{"model": "masked image model", "dataset": "streak pictures of flow and ridge fields", "train_examples": 48750, "image_size": 48, "crop_scale_min": 1, "horizontal_flip": true, "color_jitter": 0.2, "method": "mae", "mask_ratio": 0.75, "loss": "mse", "encoder_arch": "vit", "encoder_norm": "layernorm", "encoder_norm_position": "pre", "encoder_activation": "quick_gelu", "encoder_mlp_ratio": 4, "encoder_head_dim": 64, "encoder_fused_qkv": false, "encoder_bias": "all", "encoder_qk_norm": false, "encoder_parallel_block": true, "encoder_dropout": 0.05, "encoder_inner_norm": false, "encoder_patch_size": [8, 8], "encoder_layers": 8, "encoder_width": 384, "encoder_positions": "sincos", "decoder_width": 192, "norm_pix_loss": false, "decoder_layers": 2, "init": "torch_default", "residual_init": "none", "optimizer": "normuon", "muon_scale": "original", "lr": 0.0095, "momentum": 0.9, "nesterov": false, "orthogonalizer": "polar_express", "adamw_lr_other_params": 0.00091, "grad_clip": 3.0, "steps": 14900, "batch_size": 384, "epochs": 117.4, "lr_schedule": "cosine", "final_lr_fraction": 0.01, "warmup_steps": 1490, "weight_decay": 0.0, "adamw_weight_decay_other_params": 0}
Rows from block 7 of the encoder, named by matrix and row number. Rows with one number belong to one neuron. Each number is 500 + 50 x the weight over the matrix's rms, rounded and kept within 0 to 999. All counts start at 0. Numbers have three digits each.
# fc1: MLP up (encoder.blocks.7.mlp.fc1.weight, 1536x384), inputs 0-76
# fc2: MLP down (encoder.blocks.7.mlp.fc2.weight, 384x1536, transposed), outputs 0-76
fc1.1360:545567467501534560455500557457471469437572539423494497483532468436598525614518523495534523488572525571485460400513638479457499481491505520441471542474490516505481485410524467411428470493502488533450430493554439568485586491483484571
fc2.1360:403513497509459495408507515528486517457525546557443509485498527572506482442655502526546514502507502407445495503449506473477563492471508466514523481580455564413459474528503471531566502552540479514458461489485438555572503465490580386
fc1.1361:420496443549469514510421510510510558400485447353547507548425489597466513532487519377412526527460526572520484618428541449447454470541451482458517512462519590590546599561558532472473392439504491570521519469496557516442524368413409462
fc2.1361:469529512491511546480529403561542497527443549571471455446493523413609502559479494444414451551526483500475438558538564435524459554452514378536444394537489442480633460541510529484510431538543506524510514376402504558489504545477349541
fc1.1362:561505494432436472512475508529496429521587452407496474490574385571497454498577509439502537488456507471491415536512507515491439477510467460460618531445510559566481519557599539517497506458495463488557511488530465574511520542497518464
fc2.1362:425478452558447432459510398513521518441495458483594464577522488477554514413466499496522480466570549526541479496560535579514522479455500529480502465479492481445485497477364451405433519451425461508426466452535469485534482415484511501
fc1.1363:429477489439496525559533538557486496379518457571510595413511451488538522525537466443507423504509409477541555577405563459499429520614524549507442442439448489449431553567466560463591505509528402470405480463455367438504450508533500500
fc2.1363:528478456617484469511546493475487440570497492502507442524508531482493487600431476613515474492528551529490502539521421442470527489482448477411613461481443509498553462469441597538488416495557558506532493526515592473474446510508503532
fc1.1364:521466476518446567416549554465595524486453607467532479508484586485520517538501444475514432501483444503509522458539438583485478466497469645457457491591522429432516449414573529504499459603595539457452538444534424458475464536511428419
fc2.1364:448563446520608444507525415563560462507469417604514487579461464456449517492466474591563521477489583427532504555469518385466518434542543451562491475458529566500490572551516486410464472381482431515530479427516529555440461556514499540
fc1.1365:440521444472425610531553586504491411488374480499519567384497543462480407488447408510527641459572440482529609572470548464493488429518533326491526486453512539484499396484513604471484515488541425576414487489484513519454469476635481555
fc2.1365:487510462469519416523445431465583457455476537549513480473552501567526462507531473410555506555579441451456456458511469454471408514468517363577418543516485472509642609533523517581474502607517447521488512443470456535481547595501506500
fc1.1366:487533523541475511459482544437491550464462497539481398552547468538484531452543526533579505521511476452521512431527564535496537480561503545462449555469520533557496485412506506492479473458501527508467475472542472520501430568484502529
fc2.1366:435500464558557465577481465533463442603519495537524537429490582502511464536470585529435442509530588493472462597509512476497447520492548463554573453617496461439579605484474517635516456599482455584526494480425474506454562317464486500
fc1.1367:525460366498569544381486507573523481516602491476469523497530482478474573574497584381499509365397481540427473437483568523517508498462500517426508519370535430553460551462494500540522504605493469415483446429468375528470581409520418372
fc2.1367:477601467420434494506473518532424566517518325516449438501433461514566448435480544538492484505535431594469418500490453547614501538490472391603545522505470489399440528522471451426522535452473486446505531433530522329574471536490506615
fc1.1368:529498466593476421475437498600461546553516557495430437553523588548467533426605539460452586409487415426463517437458558568518506510516518501480503595429530482570482495465552487493480551544497507502537540493408576573564631474375493464
fc2.1368:422558592469537556490523472436490409603530414583470498490415470500574454467412559547463483589549554558542585509498519410483477532502561449520562459482470459496528583504556530536584517427465470441450565533516476455451428499490519500
fc1.1369:547506573481414479506588612419503600442523471472498520487491464464418527521426475546472496555475502509546514450574478468503476441524506476488555482558563592362471503533474501580482534435509516512485512401455524536539555500513454492
fc2.1369:452558537543539502520480479505573453393469543448622497473502570517560533458444456409506453564517518546389427528502466480492528551442492450497472452388500476529508475611473424454558496468517547523598460477532505500538406551499448496
fc1.1370:467360416461459446595543527549464502507492514508384483487517554533499527561472484647504420406514595439547537530514519520497466499476396557504421609422506474447449497501542580486515435485502454548464479429433519521576435462469555539
fc2.1370:503561583569447570470506471435530436414493490457527490531464574492514559420489491496600501489532386572479443430465463508540466477507554479572572566575472586505522539473394463538445553515450545431533480568582532424454495542542454470
fc1.1371:509465472514539533536426501593505464489485536443450540512543399435473473561511462466526490508506524507498500469424592509461471510471443531484403471558461578500432569481510507488479475481577487490532559408532551391537502499519514493
fc2.1371:505486500513466514540575512465509498541492509522518557520483411560477532479495460513502504474640505500488524481467515463498578493552521496502497539558524529470518410411497436428458577506456446473471505558503600552595624480501511528
fc1.1372:527487416529422569520498470476517488553591491496415518483466561501476445532550475572487436489534500470491508493516528586484474542634471508480512450479417493413581516574469523536517484439621488587456514480518546528548626483453542551
fc2.1372:462515439489461536544497597513547427536469545531564497435594407536517478552473587435538478525539540560550422655520427455481538432412579418470490500493456492545498510444526473486483532529510592465534558472474414519468559491571473430
fc1.1373:485648509554462523440518547489463496543414497369460651484427509425531520475517577415481503455528476577484534519514505482478560505508542452572442443510591523598477530531538540453459589483549524437507498435409466512438491528549578573
fc2.1373:493448492535510424552520474463519507485442582531599478497541542512419608506537404512519454459411511436489449485449468562510537463514411479497470521488493457486462512484479449566448486457509514543442473585517478502579499461459460486
fc1.1374:499539491455575536490585489426436400518496523482579454497438527584500474514519439505603400565478546499472435512429476461504555523525546533488500556532564502469467562523531507448458536549524553466506441524533505479606485542538532405
fc2.1374:542568433594362476493419519520465516493513465479499515557510523476404515480476431509469438405553520519522520472515506514468532519482465498568483472436438491517518458512449464523467535461495559474566496538502585478488570471479481511
fc1.1375:407523426468506494518455521478484548462532517506590510452551448449561529562470561498449599481471459432532478551529533535410522562479458574439386461524402512579446509453559543543507470497486500511451604544518425419430440533628485529
fc2.1375:500371691585659530527523490574554501509517531483473438553544482500547460444622535413501547531398538556485490443482464544612473527483488424517594603454511412470450472527441560524481454486510556472519460508460532562453516523405477470
fc1.1376:458519475528378485608560505600568476505547538532428543423492570537545528537452557390535490543525437438545549464482584548539456617486484404504428545546506503478544619503468507589504583450464526453574519470425538459475384394482592470
fc2.1376:526474539434532515506508554416441468555545479464563566665508481507499502543447393579514497535513522507453479550538479505427518488524426510533561452431493509538413443563515460440516483538518476567430473546525487551525566529475411497
fc1.1377:428562369480446523560481436475522494423491522481522449376550493431505587395430540457469507524659469543550578522446375514410422552630555488450447489529435470541481504472439558600530450460552465518472522475512526583490430502455431422
fc2.1377:562477668540564534566367614429461548508587324467476586514576448485393496536638487559544519437472559455408532589504371519562406504474385422660582507548536475497546521492535613453407596582488512466363366617301482451563447378482571492
fc1.1378:487505430495503452538517474560540548542452363475483492446461563427421479491564513423424512571543558538466535448525502476468640413556514506485483452650443461481485523512503596384476454467494548428392501585494487441511535496491536495
fc2.1378:496437513534551528548463560462496507591435500512545360449475611428535492510543396561466574502439465459496522424424485452472494516430495506544510567416538443524482501484524500511520474585504581465569514490467483423595554524441495476
fc1.1379:514625540517622516479388469547521567481531523441425421554450479442522404481458550530566419536426527499459493450565443599481565510406550522446465484480427432404525429506417547543526484456545544568462482524441478506529473551605489495
fc2.1379:518513497462548496433487544403535436534517564467520536449467491473533502423566402512514554571542481443419511520432544492541469472504485437537470509502597453518569525543559569439510491484438510535494541484393512461475448433524488416
fc1.1380:536473556496515493377571460405553460510587496543524557530535506499588447476504478526585596486576526468545497441450500523505472530534430428575533514606528472480391465400455488467521518500409572610464393466429416438425478514481484499
fc2.1380:507476471461423492503500459501516484489527487498467500440515510498474496506509492502481455467484496534527449545536514537490488464526550499520506496542474519453516499552522492512546505542516502469504532554556519497492493494535513426
fc1.1381:513521522529416561510491475584537478512442523499470520493522521599426512490503492530502448442503594555481478531451457522561511468511472504420464386557602485450527581552562574417492505521481437577484574499508400545401466605494462527
fc2.1381:490531519470465459464566570467450530543468476403551576580449450572501460517553590463523429531577493508528495527492457518412456538517500473509505514455441479452501516499543537554493575453516475514481496462543467525404464490479405582
fc1.1382:560547543492521493456496546570423473444504463439493531604466446470500483431488438420516494510479588516498486397454551610621462506509575472537485568480481484588560551454561546539466493477467447398496569468492401512496501460440509469
fc2.1382:409541496551573485550483490471619531529507461577485478492470605519538457513483614450539495469472418430492608516502453388388553498519513468502496463480596511439367485523481466515576542522490510559439353555463487434568528502622486544
fc1.1383:407592450521525480543510520498500471619497502459487518534526476487460463545527492545447424436471501537458510548407478473435470618533501415575481520471473590422478522520551554481398476483562516479472469430478524480492546533444516470
fc2.1383:529436532454495571503421503508474527453495459519506482511507574481533524421569516457558515547543462506408512506483448449516436498447441483464518475539484437556469473447543475529548495479494489478449413485448456453496538434582532512
fc1.1384:458508561531544431554482597552474407506456492500469469474572480495370512508500511497559529485521484499615518526469487457458466536502487517451505412528497602447465477493556576473499510453580433449516551519538442474539503554583514482
fc2.1384:602443424474505553400537470456548585460529495524522522495412418561626445584444458434475437533502461431417510462531522499566600567469632537516509507447502421611519487556537467500502516551477669563590468509445526519426544470445467413
fc1.1385:472434503519528545481566505441550426482430513468518474472617560483466561429433418484534439437462526464525449500523479473503452482568563542481415573549504533550528547533493540488466545562536594483548486520421467431437606540456606500
fc2.1385:489430526449519430508460486509443452442502472471496536475510519555534575488429558516509560462548504460493502505484481496475541533485537479482592566465508449505491452452541501447496486469543519573456520533523482497531529552547455507
fc1.1386:449513472489406487603490446440540481398487486525514527392498478485495510489531502581521485500465513527434598470453434605505539506487534455495565492393566459448520549530589560543507482465520480449521500483486488567572447519465426511
fc2.1386:536512534514611563401513507498457500550508475560516491540559434456492501567454541463488470455520478541557439537574494401499494438529536443601441483502430514481537435428477500465463573517464474458503553512563511488518481499543583476
fc1.1387:482568593497566510503502414567495500395555510438434451603525529514563553535496574443553483520497489434563454524540486401458610571586514558424501454471482421413460499401489490555529475516579521415579431581472487574494533544476521455
fc2.1387:563480356466431466420521528446439503656482431519556548443437421477524332488442470678431432440518497539535507494501558531524399492366552497630506632581530551643516537547530624530503523501454567555515528397433472455420473423502470549
fc1.1388:518578504509457487468532513501492466455494520521544507528509460496357516449517408504511528466506540470499520509522528475473589514438493555521510522519590528393530469525421478485405553608570515406437476484515523585497520507482408480
fc2.1388:512442486447513545525485474497494432565466465405492593517526516528598534592484619556484466579508457543478440580467421550570404507513545506462514476541502429539517501552541513565572381452484485630535431545478455427470515456511529484
fc1.1389:507548509537434458515480549433526593533522476482589483475510462499519482569377587448559475580580424453575426446549546584602430557402520509495587376574485477529463499515541472447472480456529498440434477472481508503420450457476526492
fc2.1389:484468534541470533414476479518433474490500515600497538538531541516462507508450455492407580479489503535425595482473486505487529575557442468436476613439463565483589416400500513457585498511419532492442511499539484544609508549509490517
fc1.1390:510495445527528480462462596467463517467484476533446520418486487372539466552575354494500453519512521536511575544493567390365504501443454529387625470522523559562536555488608466496430485528535582498550529551544496546488601471449550562
fc2.1390:507515520377590555569577459445476536571612427534418536611485403568480491511495564538443549500413499554476568444521516425411495585468465491604468479588454434448425450524435474495502535535529460506485488460494506533541504499504525681
fc1.1391:461575517560390495531530516533393554532487675524486529384539526453490550513481529477423529458502568485584600475447537565518566484442462475498465514470493539581507496422410528495475488484521442463486484648431509652433552420369536375
fc2.1391:515516475469482470495474453506526483470514448529476481564502464501478518504500492486519479560488476473393451469563553507529456537420540528461536466488501479512531589571528480505509437462508506577493529461543508496498473566466482478
fc1.1392:515530392444531474599567541545536526552534521577500673485531515415440532449584532528476511545453511462497563539481537522489550482456441551500443499436482522519583437468523495482512516467546544549504547415495434457491543638526571488
fc2.1392:489518546526459576465485443439485547395511421472537397399467540573488516526473528501468538465477532562530461421471493519567452545507549430522657526535542556479426471483464522512507489515465499534497469586522553550551463420473450479
fc1.1393:392516453504477542459402500549537499620603531533513515500478542533408561510461502504428511476531498427551436511505473505419434508509494543577483519422470504457533465541501419465556441428447545448507575473458479414492483508486586458
fc2.1393:541527450456503513629474445435436488500511489548436526541544466489559442541521491560474475505499563555497435555493467583438531472497449508498470522481457459501501547542494546482454552525579495474550487570522526552477504442509443491
fc1.1394:431445500443569581537430479451507555471463472510436473472514474497495421515458532453459473467516475524506426527491572463564444559557480482513550470456492460485430484452501419491557539509465507491507449469439502414506488539545577553
fc2.1394:505533512593418403526571521519492455456472494467488520521508518491551540471540504484486560482481532469476562560497458529498538524416521536455463606494492518568631505515520615540501469435546532453558481534493455593530504444412434489
fc1.1395:486535413547523439510455539445460510559393510484542489563477554499450507513524509509427508569522552499563516550603422483398417492489563437502422499508487563406520557491512514563437513506492491480519522563481456488417535548526564526
fc2.1395:616450491477457608520591484621614496526591483454500445400501390522570527556492408656683486451513430537458507447374494553539508518518482659442649431441562401570421412552452610457577494536540591523484485415503556491498517483504502414
fc1.1396:462519533500421494428491480559504474514507490471464491530486502514507471470530451527523464467544409443567563454585491628451472405537522554443546562499554549482480508452485602590564552484540511539464517463512462504512555477597487490
fc2.1396:506448550475411525577457510533422517513538546471515564473530494500429506525520490463525615473464583487522420504446512494605568529520528543547426538509525440451427548523562487435493445431541564454556505580420581565530446494542501458
fc1.1397:468629505525517417534450385474460419543493424558467524421459513503606440525477530462445473414507549479570541542428402426561456543503543561573516531509449445521522469481528486562392544493517461490565461515471522479577516511480416499
fc2.1397:556451469513397552479545559537562490512427532461539528546536576439433495522461450573456495537525523538502524465536533418495525515487471403481508459508525524545491509508476513470516490535495474473443489473522522523450520418493492469
fc1.1398:499486499498431511513484463443459514454591545552434576548560505409553578542459585414535461362448588464441490507444504529429540492573409401466522536499545516469572435440467470449471457531496479532522485460516426537414511551461499421
fc2.1398:474546460403516509469451486574572514554455377478537367510505509540487473466467537597475484583571406489538483520540448569505479421476480566517486573571464509472450436643477566537509510507471520536598472478525586420481446395491455582
fc1.1399:470443441490557431531485398469536559520482500454445597544475528542481491487551469453533437579539561460450488493500454559466526478515489554549573574445495611564433439680554586430562484471583476469483510392466541400477502392428413642
fc2.1399:498456562535410484580522546508531568552479456461503501462521521549563519495586571546457563436433469577534450513468487476451462481482522504439493519612459474569507467466599483576496562564473489503461448512431460568504588474486596545
fc1.1400:499525417453491496492478526485535517455531567444526565418499504534446504531351455606515521553461469465501432396477525512573450568518486479537573484487532529521495489474504446533431405506565538473506462451553446584462495482553469485
fc2.1400:525533513494523480497526428479478506553569470534475535540547488493502536520540516598442505524516500536550530504474562476585480439456510412499522539526502473465542487494511511482530541515405442439467577458470534422515564480420468495
fc1.1401:410432441536447512483578616487555496578495540541465525454501492472464452556550488635503457411502474438516517490513522595479504515452520402555451383489443510470566542490528513629486463604520471490513418457544561457508673496539481463
fc2.1401:523557529496501552498404460560573485494450494457570500511542533452504501493457494432563529497507471647480544587493440410517469590493494604475555533509545494520356412466547434379507548375519549521503561444430436592495503537559509590
fc1.1402:504484604483401435625490438568455491489471565478533505454518513403501485448484476499485504447534552573495548535529516482464537525528496486552558517567583466471472549432488491518445502534487494530446442516507460524452472388459484543
fc2.1402:479472394473476503397536519504554472496463472484585500548587428576531458526476508490494423552476443441608476432489487557452527500501550602514437534466450517544450508473527550528540442520539553491589547399509516556404546530493503448
fc1.1403:515458526482496390515575461499454587535459472537570525522498569489469447501501545448514479562467471542573536537376671466500495499404460482388541441484471549605547420483499511484510548480556436515513532465540496557446482448552433630
fc2.1403:420471418491459564512409338469422455405584486513480445503512497428457549557471521569459462474524462601443429466601508521548546558613512541441546590575501495541528437551462484558452411452462484554402507482545469465549527456548563416
fc1.1404:523493443494534446566500551466520608484503544458561454454482473469629526474535494487596427428534467511485514493548460451449481439515530498516540463508574483509341558470518465512503423449497552544436488572469535449521518445514464558
fc2.1404:436442499521484470372478483531474504534456507533482533533539579501422388536497483462451544559518460552421474530401554554572600499508471545419505533435400556505588576504496526510461485477537473495556531431552426571584492601563465475
fc1.1405:485532477490522408554469514540552512536435468554435427593514454500520451507503526482506550496473464465518497445516474548432492420521454536520481578542486570465553494384496493492477530537459498518466604514483541483491498517509478561
fc2.1405:537483473488485528475520452481449476447615550468515532459465489484570591512488487555463467525563499539491506460522530432520514496535464582515504467533496444492447515579461476489509472464439529513524506475494466522461502481509484455
fc1.1406:498532527562437460512481534443499469474507477458468480464443509501479524555421516524451497537506382525539515490522499507462459501455497601469564548517485472477504474517478522581468537520420468446453583469487505513390532503499482413
fc2.1406:531513413489578481453530527552516486475516454510460477566559523451434512518562543487555484476463549378589476558505502478445496543509539530531532554422493589598490568458489467504470464551537521434486472512474485468495438487470529551
fc1.1407:467461502478447464477499554515451498483446591457501579461445543552529474478576439550566550506551484522464535538504474496452525473530549478527504503458501511572430557366498386459527417455490512541470504544470463489458553569524481537
fc2.1407:582466483521522519459577464484547523530504520473598436627475536551431585538535545537532424476444459469473454545443556497477455479475431462503527475500550496497500542541551458544487454513514505465474471476517437458524470546541463482
fc1.1408:497453525429486433500533654472558398529463508396506455500549442498465438580417589589455537520543515560470441519531548449461503511481566489422496559460460520556499447532559540444444397512427486525479455498545500444452503576478520513
fc2.1408:499462486563552473573581394532510537459458472613392604523454517458386539422466490537466507469583574539596569488519466475509460527526543420558464465440507550494537500480511466519542493416479600486601430576480561475556624511514515569
fc1.1409:429527483564521516510534493592510527561481465514510485490568482442390501449532581475458494516516545541506594468415458500564571522460535451453535574561459521503559610417544526512437464575405485586445515485557576535528480457465414436
fc2.1409:522540470528526511434520456504450557461493476528486523466388581574542538564488411512637496480553367421437463514548566509488466499551475505521476554471492476455467474532375536504477526531602459413507468558401472453459555519513550578
fc1.1410:535529444460468505439568476508482441425503482490541487543523462541459530521502439514517499437428493523433469439540457547507492411599497430495517564501507457510433470489503528456424564528524525468549491491486574452519498448421521465
fc2.1410:540449571522501498503501466518549532558507645537445479474556550490475507514507500449465458489497491511510496567533483491508457493565511495495482434531586477541514514524499499482509481485400541523479564427426517525531464583534501537
fc1.1411:466587493490517483461535475412492493559463459417411471520482608544562461475472565486543561432477452506485595528485484414430518493540527527623454408490495458518514469427464535468524440437501596501501453511519553460602440569505463442
fc2.1411:530404540448484465428493554488515515489490516536558520500518500428466524501510494549481492554485532522551481509521479463520463546540526484468462477523530487515537538545505483502474572545523474486499506464530472522453549464473454569
fc1.1412:489542541489380471524530604629570440603623478456499552347570529531457488563523510556508507471486521505487534467492501494520439488473542520430539506553485434473454481465538434500557435523508577503467597522593505540543484547456409414
fc2.1412:473491484582480527493465386409559559553530490462407464550499518431440525453461493522446534505484581525543527474515506483467577520492505475530541480479492533521469563443450520539534448487485523576493417532437524444537561423483475490
fc1.1413:298389449583617575500472429582461456470497529490521495482511524488506476446507468549512469494503539466447466567434451514505417501484502516550533498435461535506443471537446484589509562483441575487461564453470476556548523517560527429
fc2.1413:516447467465443449485591535393576497457594451552510501538507491560454506496507505509498538535486395568560564464472528480425529484498533515548526438589482517577528495519487421528464475518535466524485449486403451483469488479490423524
fc1.1414:506548577433567519409499474567398401566452457515359496451528503521538554471558453434514510477532479475456556566526449550523610563528517528479491531550544443533568480549564488561528453632502510491527479490471404511512486483525498459
fc2.1414:593471501531529476602516463515534577514577473495504498535474548496435487524416521624482469524468436477506458525490529431540508516497471466544604456483421494522524517425505517537519485412571557513497498558536599477522492515451426578
fc1.1415:578382516508512518493562441381544477395483441548424456527442438523435507496523495492461490500520457502431632549496565496474562550480581500462460463518445585502534468456420516529517495504459525539516382537522501466556572518512442430
fc2.1415:474533509507504443510481529522507537550526500511494413511521561505542558515460383494503493529494531545547383519463492564482469438564427534547486533505510433579445454513506492434433492477436547434494554535472499482427398474560511589
fc1.1416:562457505421472527487415512516512500434496507510495474491480505446557503371425525581558538547534453450506494547500621519441556464405382479510485441502516496507398509491529464517629470431527474526488589547489439506570442480571527501
fc2.1416:457492552621587486455514594497517527637515393474555552448526447555555464602541529462407503542377528406512477490410440410544481515570560430541532470543489529511459515454553541462447515574451570543532404505495517542444570490436472581
fc1.1417:523419605535534569495486552472451543514525478522519560424556526507533610537535472537579543517521458623490489467516447493471540440473574489456488526495446384475566417460537508516497444525553570506598442532424495449489422478508456467
fc2.1417:468592483487461473407566413515521548478514513492461519563446473537612466566434501427495464566446446527503525559543470457489484585492501452527544423473538544485581494478487441502478539418483447506490473468581490680491464439502528468
fc1.1418:493565514497548445436417497533460527469426559567503511406541505504495515458515521566542478452555474535541451495463466465480528492507438430514520463604579509524554580582454463532470453471495467477467487531553536495552511533529511495
fc2.1418:524392567474467454550588501456481480504530421470495512533421520535496475590457489489542425475472542485472516540499539509532531460544460586470454456459432535437492445394568521455487521578498514492501560546548466490434493537462548575
fc1.1419:474474512539484439413470564602497477506518474575543463524517487535574425629562434514465465570457489531501539523494520480480457536471479652539548520537559479442520566483487445540514564583523546418566500475553406490505484483473461459
fc2.1419:545455507413445499600462476500483511520390517488471475506503556481460518461494470505501506495475523503490489519522462547498493423526478448506451504509541481498507493498585482465529548488439574549416464514506566510399425497553523477
fc1.1420:512426420488439395485428395411532448530411493530653459509508505546484505468492446429491431582460351440458476470489484485435467453536505538531481534559500559518555549507501500443435529524497530475557533551550607452499477472518544504
fc2.1420:470519528546525523588535532500498490492526549468408523523476542535529491580482538435498500396503539489506474440534538504482504539495462477473481532506482388510498448534548509495550549538486509481509512547501507555558456468493473466
fc1.1421:427519527465457502561383459508520496502508447518541489514527648592439493468462378462436478474573475449494429480557482525481496504408414450562522525536499471415493492463525462529513432538439543544461502450567597449490417586444462410
fc2.1421:465469524508455499513517555469530587493468579531470496488510468478537507526513485496521481531486475547471532468541541404482497504511523435480413504509497467504492501485440515512496459436438446520458561500467466585470473478557511508
fc1.1422:488553425475414640486540611543574471406453528510539481449587508563420432455447496441530565492442472512449571600541505462525478526497527396474417433477534437506481446482524581495502516574579418488440403576448571508465491518495455537
fc2.1422:581436600511489368571492479416442453564604526493456523507497475458596506541559484540516499476559466465525552442455549503539510489489486468460529555610432501439583491500526553523519489539575523433630531557481430518564497555501568492
fc1.1423:556519573490495554498558463520607551440513583523454484441592560503482449472467446553457450506491557501465454464419540450448496410540557490559491476545557463384509434421459464521496507483460492514499459612512536530490604559564532512
fc2.1423:410476482512500405508520470428545585506639425450456477532526459421510542451562492502539528534510488462521523529536542490493553509511505467418446496537471485537483498462431525476552507482505543413528487463460524453508505522531492485
fc1.1424:486443546513472517636527538546429507548492466483497507467498533447492523499523427451548457511493525516589487499467479504484448511421491538538583616608528490523595486471543430440553524484461459429470467453429482480528599371472383532
fc2.1424:536470491503533490536477478461518512541517540541515507566482452529493505484527554491533517496450505521447546458503515496541449490512536452447491442486422514505530496505520509542507557496485469492478530549446535502540435558485546484
fc1.1425:524550468490590485463520469544487521471400506421433509573462582542549446367492554542457389501531560450432491422432492546420386582506555387417483524583479454478485518590472480504417488458395598494468426454446522463526642481512593576
fc2.1425:474491497524564415525486486391413462511539464500509498465461446496472563577561432415489516538543507489512515446464523540518565481553495488482596450560580552498495456501439416512496499504440509400527539581543532506464492491473500456
fc1.1426:540564512482531537451488441579440504473412413576447477506628497519437453568527527489539528519447483557520496509456533518525538500528520451530524489545575490460533416363570557457500604470472538539497434464468432461484511489486507479
fc2.1426:442479459527499453512591520503551488513593549464495522453528574470543533483433443494493481482468477486468532571449509595456416465523505528509528434482464451530522586600499459541459496464511490383523482512559550482531497518466508535
fc1.1427:465465510428483543514515508591512563445560498574545452445528415446506474497488403489578492489482483555473528495486471458558447534551464478454467506443428453476437532470453551464436417543412357504422551495486561539476612450546470502
fc2.1427:577496446489500498521432497525438547521463519470540451497513503524441474473500504517459455453523546440551496538455513442505480516528499482439553515492468522445531503503511569471524486484531576496547509455416483449457439499505474460
fc1.1428:504496481551414533479488516505427554483480515506488503490470541447469503397509601471530487338493432479493516573480599542489514568553579424541525533473398482511423533522492435486410503551586485573490549488541451470442358598474406487
fc2.1428:465477579467618488560580600521517478457502540380528527568471495535576561547446493406371537607462500570465473472602478466606555531418453516489388461451564520496537556501475549503505495408470519557572378463559535528518590478442473509
fc1.1429:502530495435445476429456470504457551509523570573467498481483491501489469499563507377512482510535540500475417424473448374425522532502506521470532488554452406528579462557428465550496512411492593465641526552548562443501450578514536518
fc2.1429:568452438506487562446526503474480473541439469441539512555531556468494557542555522511519530498425476433469518565450516517511521433471544462444419513489498528503425517485555509556471501574566374585515492473511504529499562469524552527
fc1.1430:529518512424446474473469548459488528554517528494477516470507427489448455599551432448407541584572497486361547573459529513534477534513466451541598434498528548463507546485594546524532397414398534576508434490515549593453512523478426449
fc2.1430:508503487436472516562486573410492530504526514476402520532529547556517543502505417448452552533403492597518543436473471529499554548542524553514467524419525472527469429538438610534511438483479530555532497525549489493508443485522385541
fc1.1431:496450467458492529513496473522428414424505506548623519466510543501525566525457541468501468493495555498564503434538577506511503605517548467535506492526637549523441477552525565493527436380509517453472455450451475438497481625415449430
fc2.1431:493573541553503374534417553475499566610436531523459473517503390421427566435477471550528484446567545566475518486457359443513429530547442491508439341500426458436519534511391415627403389569544448499422480488542472593442430449614398508
fc1.1432:530470508564520617556574527493531487533465507465467523507523563516539427479501470501468408433445545388474481472542521465440480512543567512476490565440529594426508399517605499423497491492469619484560531436544463446471537568524543469
fc2.1432:507531462547522406494448404435427548483550501525589508485466486486521493507555505532476583483593515618477464452471475500544468471417475471410507530509508410507537533472386506555481479519532427423419520538557562536522487468489482420
fc1.1433:507478515501510486523493431455500557544545547463533521447446553520469429526546456473450502589438569500464398479539453458418499514510545515568553519537459540553522529478464492592489492479529463615513560549496538458459460459502545496
fc2.1433:530492477443468569469484575426447502531489486491578392504443447478450622461555524564585487428613391471528529434540564492506450514448348397525431539554488529456482545493484430474445472529552491523546483443497406469461492511520453487
fc1.1434:468514504448492507507590540493561543443514510437425488418532490399568460622477529498499420512513511519496438467509433470470506569440427486414487492521499427496364488532443475470544504466504594559443509476431535438502506492493524519
fc2.1434:488510440584516490505418375424505444569513460542481539437496502528477521490491511503575521509582503502561534543582471500467463420540553493518582488465500592377594533439509532480504496470539520498526499434480493456470482544550523430
fc1.1435:468547478551516412525481467483448435522523545595501496532466550540467517446517516458559392450572470561538538526542494517457523513460487475465473499547525510518446495481496493498458533533453482534514561482470602482515417445487430484
fc2.1435:436462528515536529545512483553492458503511500477534501455532519452523483552511486511491519547426510482485464477449512526457463496494535544541531502518533524483533464539483500530601482512527461455512462486550477536532496560496551492
fc1.1436:592607484633541557446476490483495406495570495516506523502540436532412473505477438511518522514584518477526559421491447492460576493497491493494522473462477475566460576452443565516485391521470439505492469529556487513430482554519488444
fc2.1436:476485530472532418499604564478420524449449547525503535455497533500515535491504544507464455477454451447561471531459567593558473520518485515461479515477488506480573500444602450567548593476492504528472541453512480503466585475463580555
fc1.1437:471529548459573466459356526488481558494548462507521427455583434529414545512504516532497525422558502482472552574419416464417546495512446575563520413504397546533510504549489545526565596591473529489423424510420496516529592503534543514
fc2.1437:524476451481405493531594443494499485485423438437526612520425510521569539419465491455479531621536549483509438455594497520551431498446551533528433553521547457555453557457510447561416517547539500503525470509507515504503487448506487537
fc1.1438:407547449485580407533508483480511594641412492585517562544458549590467506504461428479484529472564434571539487475486515497450481482471572561454476564440369442591461443468548497487516493517449442549543494504464460552549452527471520517
fc2.1438:443412531454420537500450509536495504478592456462485490501468535385462541527478481507464542533514494507462510565551458485458473513503484458533525559520509503511495466525466595555564424468475497510356521524510561480519529452480517461
fc1.1439:449470467457449516500471518507437539435456475479466549549525471650504378472480525495487524599542487524449528594554541511507594438520570508473470549472460499493540524588557466554490455553513431418560524450565424506474504471520456506
fc2.1439:493531571505522514505479449555474440417537438531592424474473549382530601477487517421515391426438472415503517512485436531498427571557488543432596482413479549475570451505462569500500584505495526643484515464492541468447451426572584483